python train.py --arch="unet" --model="spectrogram enhancement model" --dataset="simulated sounds of rotating machines with and without faults" --train_examples=39062 --gain_aug_db=6 --n_mels=64 --hop_length=160 --input="log_mel" --win_length=400 --task="enhancement" --loss="charbonnier" --norm="groupnorm" --hidden_act="leaky_relu" --weight_standardization=true --pixel_unshuffle=2 --widths=[96, 96, 192] --blocks_per_level=2 --block="sep" --attention=false --upsampling="pixel_shuffle" --init="kaiming_normal" --residual_init="scaled_by_depth" --optimizer="soap" --beta2=0.95 --learning_rate=0.0011 --beta1=0.95 --shampoo_beta=0.95 --eps=1e-08 --precondition_frequency=25 --max_precond_dim=512 --merge_dims=true --one_sided=true --adamw_lr_other_params=0.0022 --max_grad_norm=0.5 --gradient_centralization=true --ema_decay=0.995 --max_steps=7700 --batch_size=64 --epochs=12.6 --lr_schedule="wsd_sqrt" --decay_fraction=0.2 --final_lr_fraction=0.01 --warmup_steps=380 --weight_decay=0.1 --adamw_weight_decay_other_params=0.01
Rows from block 7 of a small spectrogram enhancement model, named by matrix and row number. Rows with one number belong to one channel. Each number is 50 + 12 x the weight over its row's rms, rounded and kept within 0 to 99. All counts start at 0.
After each channel's rows are labels from the 100 clips, of 14976, where the channel reaches its highest value: "responds to" is what is common among them. Only what is clearly more common there than usual is listed. The data: simulated sounds of rotating machines with and without faults. In brackets: how many of the 100.
# convs1: first pointwise conv (model.decb.0.1.convs.1.weight, 96x96x1x1, standardized in use), inputs 0-47
# convs3: second pointwise conv (model.decb.0.1.convs.3.weight, 96x96x1x1, standardized in use, transposed), outputs 0-47

convs1.44:47 51 39 51 55 72 55 50 30 76 56 41 43 42 51 40 54 65 53 69 24 42 45 47 69 50 53 55 73 50 54 27 38 49 48 44 42 30 51 59 79 44 59 35 40 47 49 44
convs3.44:46 50 59 44 64 29 36 53 31 26 47 35 66 44 66 62 38 51 48 25 46 42 35 60 68 48 40 49 58 53 67 56 74 37 45 59 33 43 37 45 36 69 50 37 61 53 67 52
responds to: compressor (30); piston engine (30)

convs1.76:58 55 42 50 63 43 23 74 59 54 63 55 39 55 42 59 71 37 55 42 65 38 59 51 27 42 71 45 73 36 37 42 43 44 35 44 63 48 45 43 38 64 38 44 64 42 40 47
convs3.76:38 52 41 60 54 41 67 47 80 34 27 51 37 44 44 43 52 51 41 46 37 54 39 28 52 35 35 54 61 59 50 61 40 61 33 36 81 57 36 72 41 58 30 50 54 48 52 44
responds to: speed: fast (67); turbine (62)

convs1.22:51 57 44 68 61 45 46 39 29 45 46 49 47 54 54 65 58 68 55 39 60 68 50 54 23 54 67 63 51 53 55 58 54 52 53 23 32 42 49 74 48 51 23 39 60 38 69 43
convs3.22:48 40 37 56 47 56 47 59 60 56 46 42 50 50 63 60 50 78 37 48 28 61 56 58 40 31 67 47 40 58 37 76 58 44 42 36 59 56 53 36 53 29 47 47 59 40 83 57
responds to: conveyor (32); machine: fan (32)

convs1.30:46 44 42 46 63 54 38 41 52 24 62 29 28 58 51 36 46 56 53 39 41 48 53 65 38 46 39 42 55 57 33 47 69 43 47 62 48 62 65 41 53 51 51 67 44 45 55 47
convs3.30:40 52 32 35 38 53 52 43 62 75 51 58 66 52 50 57 51 83 46 52 40 61 57 31 64 43 33 47 64 41 50 23 44 45 35 43 49 67 35 53 50 70 47 48 65 37 53 66
responds to: piston engine (69)

convs1.19:54 83 59 33 40 04 62 40 44 41 43 59 69 40 32 35 57 56 51 57 57 55 55 51 26 61 66 50 58 57 29 47 60 50 44 53 62 45 35 40 49 43 57 45 43 38 60 57
convs3.19:63 80 43 54 54 59 49 29 57 39 47 70 54 48 40 44 63 47 60 10 79 43 60 47 56 53 68 49 49 43 46 51 76 64 29 55 55 40 63 52 41 20 46 35 72 56 34 36
responds to: state: faulty (88); air leak (76)

convs1.73:61 58 42 46 43 59 60 59 64 49 47 49 59 57 55 40 57 31 39 57 49 50 40 40 60 55 55 38 41 55 60 39 55 65 58 65 65 57 54 58 46 56 86 53 54 44 48 30
convs3.73:52 51 58 67 53 48 48 45 66 34 38 32 75 69 46 29 49 34 55 51 40 58 47 53 46 57 58 47 55 47 57 28 35 47 51 40 46 48 42 59 62 49 82 49 62 66 56 59
responds to: reverberation (72); text has "room" (72); text has "reverberant" (72)

convs1.59:65 52 76 52 52 50 55 72 57 75 68 58 33 45 38 36 64 62 45 62 40 57 63 46 66 53 65 62 58 67 46 71 66 64 54 30 51 42 54 45 63 49 51 50 58 38 42 40
convs3.59:46 23 60 34 52 55 34 55 59 71 65 56 31 40 54 61 51 52 33 45 70 53 48 48 42 41 57 56 58 47 41 46 38 38 50 37 49 62 48 44 69 47 41 57 55 46 30 63
responds to: state: faulty (83); imbalance (46); rattle (35); turbine (32)

convs1.52:43 42 45 67 67 49 63 38 40 69 53 46 49 73 48 62 64 50 62 55 44 24 46 66 45 73 42 59 67 46 60 49 60 34 71 51 49 38 37 61 37 63 51 58 56 29 40 45
convs3.52:34 52 37 41 60 55 58 64 32 31 54 35 58 47 34 56 45 52 64 63 33 58 40 53 52 47 37 54 57 44 77 50 21 46 66 61 29 53 62 39 50 60 36 41 46 40 26 55
responds to: reverberation (66); text has "room" (66); text has "reverberant" (66)

convs1.66:57 45 43 42 54 50 69 51 49 52 58 42 31 87 71 44 57 45 36 41 26 43 53 41 35 80 55 40 69 54 56 35 43 51 46 59 44 45 51 48 54 16 40 56 59 47 31 61
convs3.66:57 60 46 31 28 41 53 44 44 55 44 56 51 40 47 48 62 30 53 36 54 70 53 70 45 68 68 48 31 21 50 71 55 70 46 57 48 52 41 55 27 60 49 43 47 45 72 46
responds to: conveyor (38); rattle (33)

convs1.35:57 69 38 59 46 61 42 62 33 55 49 54 39 46 47 38 53 34 46 43 53 38 32 65 27 40 66 42 61 35 56 52 51 40 46 46 63 30 42 33 41 35 39 40 43 53 35 39
convs3.35:50 59 30 62 57 53 32 45 41 50 38 42 57 46 59 56 55 54 55 49 55 22 49 43 71 41 43 52 43 49 79 43 45 50 40 69 62 49 81 74 49 37 58 44 55 34 54 52
responds to: turbine (55); imbalance (40)

convs1.86:39 71 60 45 49 42 67 54 38 63 33 42 55 52 29 56 87 39 65 46 18 61 56 42 55 53 71 44 54 51 42 43 43 46 46 46 58 49 48 52 59 37 60 35 54 50 41 38
convs3.86:22 44 47 41 51 55 31 44 49 61 63 39 47 66 51 58 26 74 58 66 36 30 50 51 48 57 53 56 44 47 59 53 47 41 39 47 37 45 43 44 43 74 48 64 32 67 32 43
responds to: turbine (78); reverberation (64); text has "room" (64); text has "reverberant" (64)

convs1.12:54 44 40 49 51 36 32 41 40 55 57 27 73 46 47 52 60 34 52 40 58 60 37 51 48 47 57 56 38 38 45 69 33 42 47 46 68 47 41 37 30 64 56 37 66 50 42 52
convs3.12:55 45 42 74 36 58 56 43 67 62 43 53 55 54 60 69 50 40 47 57 39 52 50 49 42 53 47 80 57 36 35 32 61 64 40 21 64 31 50 61 47 40 39 72 45 50 37 49
responds to: fan (35); rattle (35)

convs1.50:42 47 60 48 53 32 38 55 44 39 52 55 62 48 58 37 53 77 73 60 55 50 57 53 58 65 52 29 34 47 62 51 64 55 37 68 54 46 50 54 61 51 53 44 41 60 59 49
convs3.50:53 62 40 45 70 63 48 24 56 53 28 43 82 50 47 50 46 66 35 38 44 48 51 64 55 56 56 56 54 48 76 43 39 45 46 58 45 47 39 37 49 56 40 59 72 47 61 41
responds to: piston engine (62); speed: slow (61)

convs1.46:42 34 30 45 41 51 66 29 56 36 62 49 33 55 44 30 22 52 55 29 49 47 61 45 45 44 57 54 30 50 55 54 56 36 56 31 12 45 56 50 52 60 56 54 31 76 47 48
convs3.46:29 46 31 31 37 58 51 46 46 36 37 61 47 53 62 36 64 35 74 62 40 69 39 53 48 55 58 49 66 38 55 54 28 65 56 75 69 51 67 47 37 33 38 55 61 45 46 50
responds to: muffled (low-pass) (94); conveyor (53); pump (33)

convs1.14:56 58 43 61 43 48 37 54 61 78 19 16 64 61 52 51 59 58 69 37 57 49 57 46 62 54 54 57 48 55 55 55 69 63 57 22 48 41 61 58 39 11 50 31 38 43 65 49
convs3.14:44 52 41 34 63 40 56 58 51 43 78 40 59 44 51 47 59 60 53 45 54 29 58 40 44 61 44 61 69 54 51 40 62 73 38 78 48 51 52 40 31 52 36 35 22 59 58 58
responds to: electric motor (40)

convs1.67:59 40 45 17 51 39 70 48 64 54 54 51 68 37 61 76 57 45 39 42 67 58 45 43 61 47 43 55 42 45 56 59 62 43 45 47 52 62 31 49 45 59 69 50 50 39 50 79
convs3.67:65 25 70 55 53 36 66 64 53 37 43 67 50 34 64 50 49 53 27 70 69 44 74 54 61 49 47 46 43 38 41 60 31 40 63 44 45 47 51 45 35 70 33 61 45 55 65 61
responds to: quiet level (60)

convs1.41:59 46 41 34 45 49 78 60 45 54 39 51 67 46 51 63 36 66 35 53 35 58 61 50 59 60 35 41 49 40 61 46 48 32 52 59 45 64 62 55 76 46 61 66 60 52 43 67
convs3.41:65 24 71 48 36 53 42 37 34 66 60 37 67 42 55 40 83 20 43 45 41 55 45 42 42 41 50 59 46 63 44 32 74 42 48 53 61 36 56 34 64 51 34 46 48 68 42 47
responds to: compressor (72)

convs1.80:57 43 63 55 53 50 43 35 59 63 50 43 65 54 55 72 31 39 66 50 66 34 41 45 50 82 31 43 65 34 39 49 49 59 61 58 57 69 60 46 23 42 33 27 42 38 32 40
convs3.80:68 51 31 52 36 54 47 62 42 48 52 77 35 49 44 55 73 53 67 58 28 76 40 51 36 39 37 49 40 45 42 52 47 63 57 45 33 44 66 49 62 50 34 50 75 46 33 56
responds to: reverberation (75); text has "room" (75); text has "reverberant" (75); thin (high-pass) (30)

convs1.95:48 39 41 62 66 54 55 39 66 37 49 62 41 44 54 56 34 51 48 50 50 43 54 40 49 57 40 73 44 58 43 46 54 55 62 51 35 61 76 68 55 52 33 64 34 53 41 57
convs3.95:49 34 51 51 52 33 62 50 51 46 52 63 68 24 44 70 54 50 72 51 51 61 58 65 79 38 43 28 69 66 66 27 51 42 55 51 49 58 51 41 41 35 41 29 36 50 55 63
responds to: muffled (low-pass) (97); conveyor (60)

convs1.65:38 52 59 37 51 66 51 39 57 41 51 65 37 61 40 47 00 48 45 50 48 37 61 37 58 29 61 49 48 67 53 54 67 48 57 44 03 50 54 62 50 52 54 49 31 70 42 64
convs3.65:68 64 37 54 33 56 47 42 65 50 67 52 37 39 42 38 57 60 59 36 59 21 54 32 51 36 63 44 50 49 42 67 59 60 34 36 47 54 48 52 49 59 77 42 50 41 59 51
responds to: muffled (low-pass) (93); conveyor (37)

convs1.4:43 46 51 69 61 55 70 33 58 47 56 40 45 60 55 41 49 64 42 67 46 44 16 60 57 49 42 62 29 52 46 70 33 60 42 67 48 54 51 62 49 55 37 59 45 47 51 56
convs3.4:34 36 46 42 64 37 69 37 58 57 61 43 34 62 43 68 48 43 50 42 48 56 40 37 50 39 55 53 44 76 56 52 52 48 60 44 54 52 72 50 48 74 62 57 55 46 70 62
responds to: thin (high-pass) (58); conveyor (42); compressor (37)

convs1.49:39 48 66 34 72 60 39 33 36 50 64 46 54 66 29 53 46 50 73 52 34 70 51 47 45 36 66 48 75 27 34 64 52 67 52 58 56 60 61 77 48 60 52 58 51 40 51 51
convs3.49:62 42 53 42 45 51 42 53 68 42 46 47 54 49 55 50 66 20 28 38 42 37 50 57 63 58 33 52 60 57 54 53 42 59 23 46 49 45 61 54 53 56 50 39 49 48 53 53
responds to: turbine (79)

convs1.78:47 55 43 50 34 38 25 61 52 57 52 45 38 55 44 49 38 45 40 53 51 51 58 47 55 53 76 39 46 44 46 62 38 60 45 60 61 59 36 58 47 33 34 63 29 39 45 44
convs3.78:37 63 34 48 51 51 43 65 63 61 59 37 54 46 41 50 29 48 46 69 36 75 43 46 57 35 38 59 53 42 26 34 38 52 40 53 26 60 67 63 34 54 31 38 35 37 55 51
responds to: state: faulty (86); reverberation (65); text has "reverberant" (65); text has "room" (65)

convs1.21:42 60 54 38 53 75 52 30 24 32 48 58 40 38 57 33 03 61 55 60 66 52 66 52 64 51 57 56 49 70 53 59 58 55 57 52 12 38 74 53 63 47 52 52 34 56 48 53
convs3.21:40 39 60 44 30 53 63 45 41 51 47 27 35 48 48 52 56 57 65 59 83 58 53 45 57 36 57 68 48 69 56 40 62 42 74 68 12 50 46 32 64 34 57 29 49 57 49 55
responds to: muffled (low-pass) (89); conveyor (31)

convs1.63:43 35 53 37 60 58 60 60 69 67 51 58 55 54 59 49 50 51 39 44 65 36 59 43 67 41 66 49 55 66 37 51 37 44 46 30 52 72 62 77 51 66 52 38 36 51 46 34
convs3.63:56 61 35 56 41 45 43 45 48 28 45 71 50 54 50 47 29 47 57 62 55 29 50 41 51 49 56 44 62 46 51 44 29 72 59 63 55 41 25 34 42 71 48 45 56 46 51 63
responds to: turbine (97); text has "speed" (74); speed: medium (68)

convs1.10:50 50 55 65 57 57 45 33 37 57 18 49 59 50 45 35 68 36 58 35 54 42 51 80 50 33 59 35 46 54 39 53 25 33 44 45 51 63 34 62 52 47 57 38 58 20 43 26
convs3.10:57 56 52 49 63 41 39 47 57 66 53 38 65 65 53 51 34 82 41 43 66 21 46 64 65 55 54 46 53 48 60 51 45 40 50 44 36 34 59 45 53 33 61 48 54 60 47 70
responds to: reverberation (60); text has "room" (60); text has "reverberant" (60); turbine (32)

convs1.93:45 44 57 68 64 68 51 54 46 40 41 41 70 65 45 64 64 54 46 59 61 57 27 49 53 51 42 55 39 33 45 69 55 48 63 71 64 33 64 54 37 64 57 69 47 57 25 62
convs3.93:31 59 48 50 42 33 32 62 65 36 37 49 65 68 49 42 42 36 46 39 60 47 80 64 55 49 51 47 67 55 29 57 55 26 57 42 42 18 42 49 57 57 43 50 52 50 76 48
responds to: quiet level (64); piston engine (36)

convs1.69:67 54 37 61 58 60 35 27 48 67 55 40 22 37 35 21 39 42 60 62 55 47 55 70 59 28 47 57 71 48 52 57 55 42 42 37 47 54 43 35 76 64 67 36 53 74 42 29
convs3.69:57 51 25 54 49 49 65 36 48 59 34 43 75 59 32 36 48 53 44 36 79 43 33 63 60 53 56 44 46 52 53 49 63 51 59 44 36 34 55 58 58 30 45 39 53 70 55 51
responds to: conveyor (31); gearbox (30)

convs1.58:64 58 44 41 47 40 48 38 50 42 51 63 55 47 76 43 66 53 53 51 52 61 18 43 56 46 78 50 48 43 50 47 33 61 46 44 48 50 71 41 60 29 35 61 57 48 53 57
convs3.58:33 34 60 51 52 70 41 35 41 61 53 35 41 47 33 49 57 55 63 67 39 58 47 44 38 70 30 45 58 38 48 54 52 34 62 67 47 54 30 39 39 43 41 52 40 38 57 60
responds to: conveyor (75)

convs1.9:56 56 58 58 51 58 56 57 48 58 59 54 64 55 40 58 52 72 66 64 40 26 33 65 71 66 38 51 59 40 61 38 50 50 53 58 54 50 46 34 49 57 52 53 65 57 46 41
convs3.9:51 56 44 39 63 48 58 41 52 76 56 64 71 53 46 48 45 35 50 60 65 43 67 66 43 41 41 52 46 47 62 60 43 52 56 36 38 58 59 46 58 29 84 63 48 46 47 61
responds to: electric motor (77); reverberation (63); text has "reverberant" (63)

convs1.37:45 34 57 22 64 49 50 51 37 48 51 39 58 41 31 46 35 33 47 53 52 62 72 40 49 57 33 45 24 73 33 52 51 46 45 42 37 57 62 41 47 40 46 50 66 56 47 62
convs3.37:36 51 50 58 64 45 71 65 56 57 44 46 72 56 43 39 74 51 52 61 57 33 57 37 74 49 52 31 68 39 42 33 36 47 48 45 50 63 42 28 47 45 76 39 59 67 44 43
responds to: muffled (low-pass) (80); pump (47)

convs1.71:50 52 63 44 60 46 49 57 60 61 56 39 70 40 35 42 56 51 29 28 47 53 62 47 38 46 52 62 36 50 51 60 58 39 62 82 34 32 16 54 37 55 41 52 44 59 46 48
convs3.71:44 49 64 61 53 39 36 61 31 55 55 60 31 45 41 59 45 25 40 46 60 55 57 56 49 66 60 46 42 42 38 55 46 46 45 33 44 53 48 21 55 61 42 40 46 75 30 50
responds to: piston engine (62)

convs1.89:44 44 56 45 59 55 56 38 54 45 63 48 65 18 44 41 34 30 50 43 44 60 72 60 69 50 35 58 52 44 43 51 61 30 30 53 56 55 49 60 59 46 57 53 63 53 53 61
convs3.89:47 39 64 67 57 51 64 34 51 81 46 49 45 45 42 40 27 61 45 63 64 47 55 44 44 49 34 49 54 33 54 64 61 38 45 51 39 54 54 47 70 53 56 59 30 37 69 34
responds to: reverberation (63); text has "reverberant" (63); piston engine (37)

convs1.88:33 36 55 35 58 54 56 44 44 65 47 68 44 59 36 28 26 42 59 48 43 60 29 77 39 61 42 36 48 56 53 41 41 60 35 55 49 49 45 55 62 58 32 38 51 49 38 48
convs3.88:36 57 70 31 58 46 45 46 48 26 43 38 58 60 49 48 28 60 68 30 46 60 69 49 65 73 26 59 49 47 52 44 45 68 40 48 45 68 62 74 43 50 50 54 67 39 35 51
responds to: thin (high-pass) (99); fan (50)

convs1.92:62 51 35 62 51 42 69 70 64 74 51 39 66 54 52 53 59 47 37 58 58 31 74 45 53 68 50 34 44 49 36 48 28 61 51 41 65 46 30 38 34 52 50 54 46 32 25 69
convs3.92:63 51 68 52 60 47 30 40 51 46 53 67 35 50 49 48 49 48 38 71 46 64 66 37 33 67 48 50 37 63 35 36 28 38 65 28 48 46 61 54 57 69 38 44 41 57 40 71
responds to: compressor (95); text has "speed" (71); speed: medium (65)

convs1.3:50 73 64 51 49 45 56 43 30 57 10 45 50 43 64 56 42 39 39 55 34 66 69 48 26 77 65 56 41 70 56 49 82 50 61 56 47 57 75 54 42 44 57 55 64 35 44 64
convs3.3:57 46 48 39 32 45 54 81 57 37 55 57 67 49 38 60 41 48 61 49 45 57 37 37 37 41 54 62 49 49 40 65 50 48 74 58 52 39 58 39 67 51 49 62 52 60 45 48
responds to: conveyor (57); compressor (41); thin (high-pass) (35)

convs1.62:41 52 45 62 38 37 45 56 42 54 51 61 69 83 44 72 28 61 41 46 29 54 41 45 47 38 45 57 65 49 37 39 37 54 64 32 67 68 50 63 49 46 68 57 51 43 53 76
convs3.62:69 40 63 56 54 65 59 42 52 37 49 25 33 47 62 43 51 58 61 52 42 36 49 68 61 53 41 61 32 24 50 37 43 66 46 51 35 68 56 48 53 47 41 53 71 47 54 59
responds to: air leak (40); text has "thin" (32)

convs1.36:72 44 45 54 58 57 47 56 58 42 41 38 36 47 45 51 54 71 48 46 44 22 38 59 55 51 59 51 39 56 51 64 43 65 45 33 66 40 36 45 38 30 56 60 52 70 50 47
convs3.36:58 56 29 66 49 58 32 44 61 54 50 57 25 42 56 43 36 27 38 50 47 47 43 59 76 79 54 64 39 32 48 60 48 45 39 47 39 64 47 55 56 45 39 35 53 53 41 32
responds to: conveyor (69)

convs1.43:52 40 30 59 72 71 51 50 51 41 57 39 72 69 34 54 59 46 50 63 64 68 42 36 57 41 60 54 15 63 40 62 48 65 50 34 56 56 47 53 39 47 58 50 67 39 43 42
convs3.43:44 47 47 34 72 43 70 67 50 48 51 22 34 52 76 63 57 34 41 66 22 55 42 54 53 25 53 46 49 50 42 36 41 37 53 44 49 42 50 34 48 57 72 49 68 55 56 30
responds to: piston engine (69)

convs1.56:48 42 36 39 49 74 37 50 29 43 48 55 46 48 43 43 45 56 36 46 47 42 56 42 55 46 43 41 39 82 48 62 70 58 62 61 50 42 57 34 39 40 43 43 42 57 34 58
convs3.56:53 78 51 54 46 60 40 55 61 25 38 58 45 50 59 16 50 35 34 61 42 58 35 67 56 52 56 49 40 53 41 29 67 52 49 39 58 43 55 61 47 38 50 64 54 25 63 49
responds to: compressor (77); thin (high-pass) (42)

convs1.15:58 60 59 45 57 55 50 37 55 50 54 52 58 51 56 41 00 61 55 54 41 63 59 53 60 33 71 52 62 72 56 60 53 48 62 48 08 44 65 72 58 49 59 56 56 47 66 50
convs3.15:50 42 51 60 75 45 43 44 62 67 35 60 65 39 49 52 50 40 39 59 66 58 35 43 45 63 46 43 51 70 54 23 69 45 56 43 67 37 53 70 47 40 18 57 52 44 42 70
responds to: muffled (low-pass) (90); conveyor (31)

convs1.23:29 63 49 50 36 66 46 33 44 45 37 61 58 52 62 52 34 59 59 58 40 55 53 49 21 50 68 42 42 36 52 49 25 56 50 42 53 64 40 36 43 47 62 52 29 65 56 32
convs3.23:63 40 66 31 51 77 71 37 47 54 48 53 62 54 41 55 28 62 43 47 55 38 31 49 45 61 46 53 64 57 41 57 86 31 50 37 48 59 44 65 51 61 53 46 63 45 62 53
responds to: imbalance (45); electric motor (39)

convs1.51:67 38 71 42 42 36 46 59 76 56 72 27 30 57 44 39 43 45 47 54 62 45 73 60 54 45 51 62 59 63 54 65 54 51 58 43 28 60 49 56 53 56 50 50 35 44 66 28
convs3.51:49 44 51 68 61 38 68 43 38 47 52 70 67 53 55 31 66 25 66 58 48 38 59 57 45 43 63 47 70 58 56 54 58 54 56 44 43 53 65 53 65 40 67 59 22 55 45 57
responds to: turbine (62); speed: slow (60)

convs1.91:62 48 58 52 44 40 38 77 46 59 40 22 60 47 42 66 72 32 37 57 57 45 38 35 35 52 63 32 44 50 54 56 71 39 57 28 49 56 31 35 36 59 55 56 34 47 50 35
convs3.91:68 37 55 40 69 47 52 47 44 51 59 57 49 63 54 54 37 71 26 47 51 53 55 49 33 40 59 50 33 69 54 77 41 66 58 46 49 43 59 48 56 73 52 48 59 64 45 18
responds to: rattle (43)

convs1.27:50 32 51 71 48 63 40 54 47 64 50 81 36 54 44 50 55 38 53 50 31 47 55 61 58 38 60 42 25 61 47 43 60 64 43 52 35 50 61 54 39 57 44 60 49 41 58 47
convs3.27:65 60 49 64 52 61 75 45 41 41 49 56 68 31 49 56 61 61 58 52 52 50 47 59 47 40 42 47 49 38 41 39 83 70 66 59 39 61 60 53 46 54 61 31 45 54 52 43
responds to: compressor (92); speed: slow (67)

convs1.55:53 72 55 37 54 54 62 42 41 53 48 40 57 46 48 41 58 43 45 48 44 55 40 36 55 56 64 25 54 52 42 52 53 60 35 64 61 57 50 32 45 68 50 51 73 51 42 35
convs3.55:70 55 66 41 40 65 48 54 61 38 36 59 43 35 53 49 60 56 43 56 41 63 75 62 52 61 53 55 50 40 50 36 41 53 55 51 39 34 43 52 57 34 59 57 44 51 64 54
responds to: state: faulty (90); air leak (79); compressor (46)

convs1.48:48 48 22 47 54 62 45 40 58 50 75 29 46 22 50 51 45 51 59 69 51 57 47 58 43 45 48 38 64 45 35 42 72 96 58 56 40 58 43 60 42 72 50 57 33 55 59 62
convs3.48:39 71 86 46 60 46 42 52 53 48 42 53 32 52 67 60 51 32 52 62 57 58 42 40 58 54 49 49 34 53 53 69 60 42 49 41 45 59 67 46 51 48 48 39 43 59 64 42
responds to: speed: slow (92); compressor (89)

convs1.60:59 55 55 65 43 65 43 60 58 44 54 52 42 43 34 51 46 48 52 59 48 51 58 59 35 58 57 37 49 60 36 51 33 62 64 60 43 54 47 38 73 42 58 53 39 58 42 48
convs3.60:45 72 55 48 57 52 64 53 51 46 32 56 54 43 58 44 45 36 17 53 38 44 43 57 56 63 48 48 41 52 52 54 67 47 54 37 66 24 52 45 51 50 39 60 38 18 67 75
responds to: compressor (63); rattle (32)

convs1.16:56 63 58 36 55 63 46 35 49 46 44 51 55 52 69 43 00 57 49 53 49 44 62 44 54 42 80 55 52 72 56 56 51 51 59 47 06 35 58 36 52 50 48 56 66 46 60 54
convs3.16:61 64 57 64 43 44 29 23 70 61 50 61 63 50 40 33 56 43 72 33 54 43 22 49 49 49 53 43 69 64 38 54 43 33 38 37 69 65 47 64 49 48 42 48 50 52 51 55
responds to: muffled (low-pass) (91)

convs1.1:50 34 35 45 72 49 66 48 33 43 34 44 62 61 43 25 48 50 51 00 74 58 56 44 55 49 55 67 61 53 49 61 49 37 46 47 58 47 40 47 60 49 45 74 46 42 68 38
convs3.1:25 49 33 53 37 46 39 56 65 49 37 22 43 39 42 69 55 67 52 70 68 64 62 60 35 55 52 48 46 43 52 37 35 38 35 39 73 50 60 68 52 63 57 67 44 52 40 30
responds to: electric motor (42)

convs1.47:41 41 51 45 33 55 50 42 56 52 62 45 45 50 46 41 64 61 45 69 35 46 44 48 56 53 49 52 60 57 49 59 42 45 50 46 48 56 52 49 57 40 34 77 57 45 36 42
convs3.47:67 17 39 63 63 50 40 45 28 47 38 38 56 46 44 51 30 85 57 60 51 50 48 49 59 53 37 46 60 83 49 36 58 50 55 47 34 59 50 60 41 50 41 48 57 44 61 67
responds to: speed: slow (65); piston engine (64)

convs1.57:57 71 56 42 67 27 48 43 48 46 54 19 63 73 45 27 52 43 56 56 45 46 49 56 42 29 53 55 49 67 60 46 45 58 55 66 48 37 61 68 67 49 41 52 63 41 39 57
convs3.57:40 59 38 49 49 38 67 55 42 29 66 56 37 67 35 35 56 65 71 54 65 53 66 48 51 41 54 48 71 62 42 34 50 55 41 66 26 53 58 44 47 20 52 42 35 48 56 60
responds to: air leak (43); turbine (34)

convs1.0:60 43 67 45 39 47 67 40 49 62 60 50 63 53 44 43 48 23 43 69 44 48 70 46 51 49 61 61 33 53 49 48 53 51 59 74 27 43 55 30 39 64 66 48 53 30 53 68
convs3.0:45 56 43 43 29 50 28 44 44 48 54 64 34 37 52 55 73 84 66 22 46 37 54 56 53 56 19 47 60 63 64 35 51 49 36 39 58 49 44 62 55 55 71 54 51 37 39 39
responds to: turbine (91); text has "speed" (71); speed: medium (67)

convs1.11:64 69 48 42 46 35 36 43 49 51 39 48 58 68 58 51 51 37 33 46 61 42 40 60 44 29 79 44 51 45 58 51 53 38 33 57 46 58 47 72 31 41 46 30 58 55 46 51
convs3.11:56 44 41 45 36 42 50 82 34 77 48 24 64 59 51 42 74 50 38 49 35 67 35 60 30 61 48 52 57 48 50 47 38 55 65 50 44 48 61 60 40 51 62 76 50 57 59 54
responds to: conveyor (95)

convs1.29:50 45 74 29 55 64 71 38 64 42 57 30 40 45 42 48 66 38 47 51 58 79 38 45 61 54 51 55 49 48 39 58 63 24 51 40 43 58 64 53 25 57 49 46 64 56 69 61
convs3.29:43 42 49 33 39 38 51 24 34 59 63 55 59 67 48 40 42 48 50 34 63 71 65 55 56 38 64 44 46 26 59 67 49 71 47 47 34 32 43 66 45 61 52 55 61 47 49 37
responds to: thin (high-pass) (86); pump (42); conveyor (38)

convs1.7:51 62 68 63 50 47 43 54 40 41 64 51 49 46 63 44 37 48 64 60 39 53 33 81 67 06 39 52 57 29 64 45 53 43 51 46 69 53 63 60 55 54 53 38 34 31 49 58
convs3.7:54 46 28 60 28 49 57 53 61 61 32 48 64 47 53 42 34 60 50 54 43 64 64 44 52 37 69 47 57 35 49 41 55 52 46 60 50 45 51 54 44 64 52 51 34 62 51 56
responds to: quiet level (58); pump (45)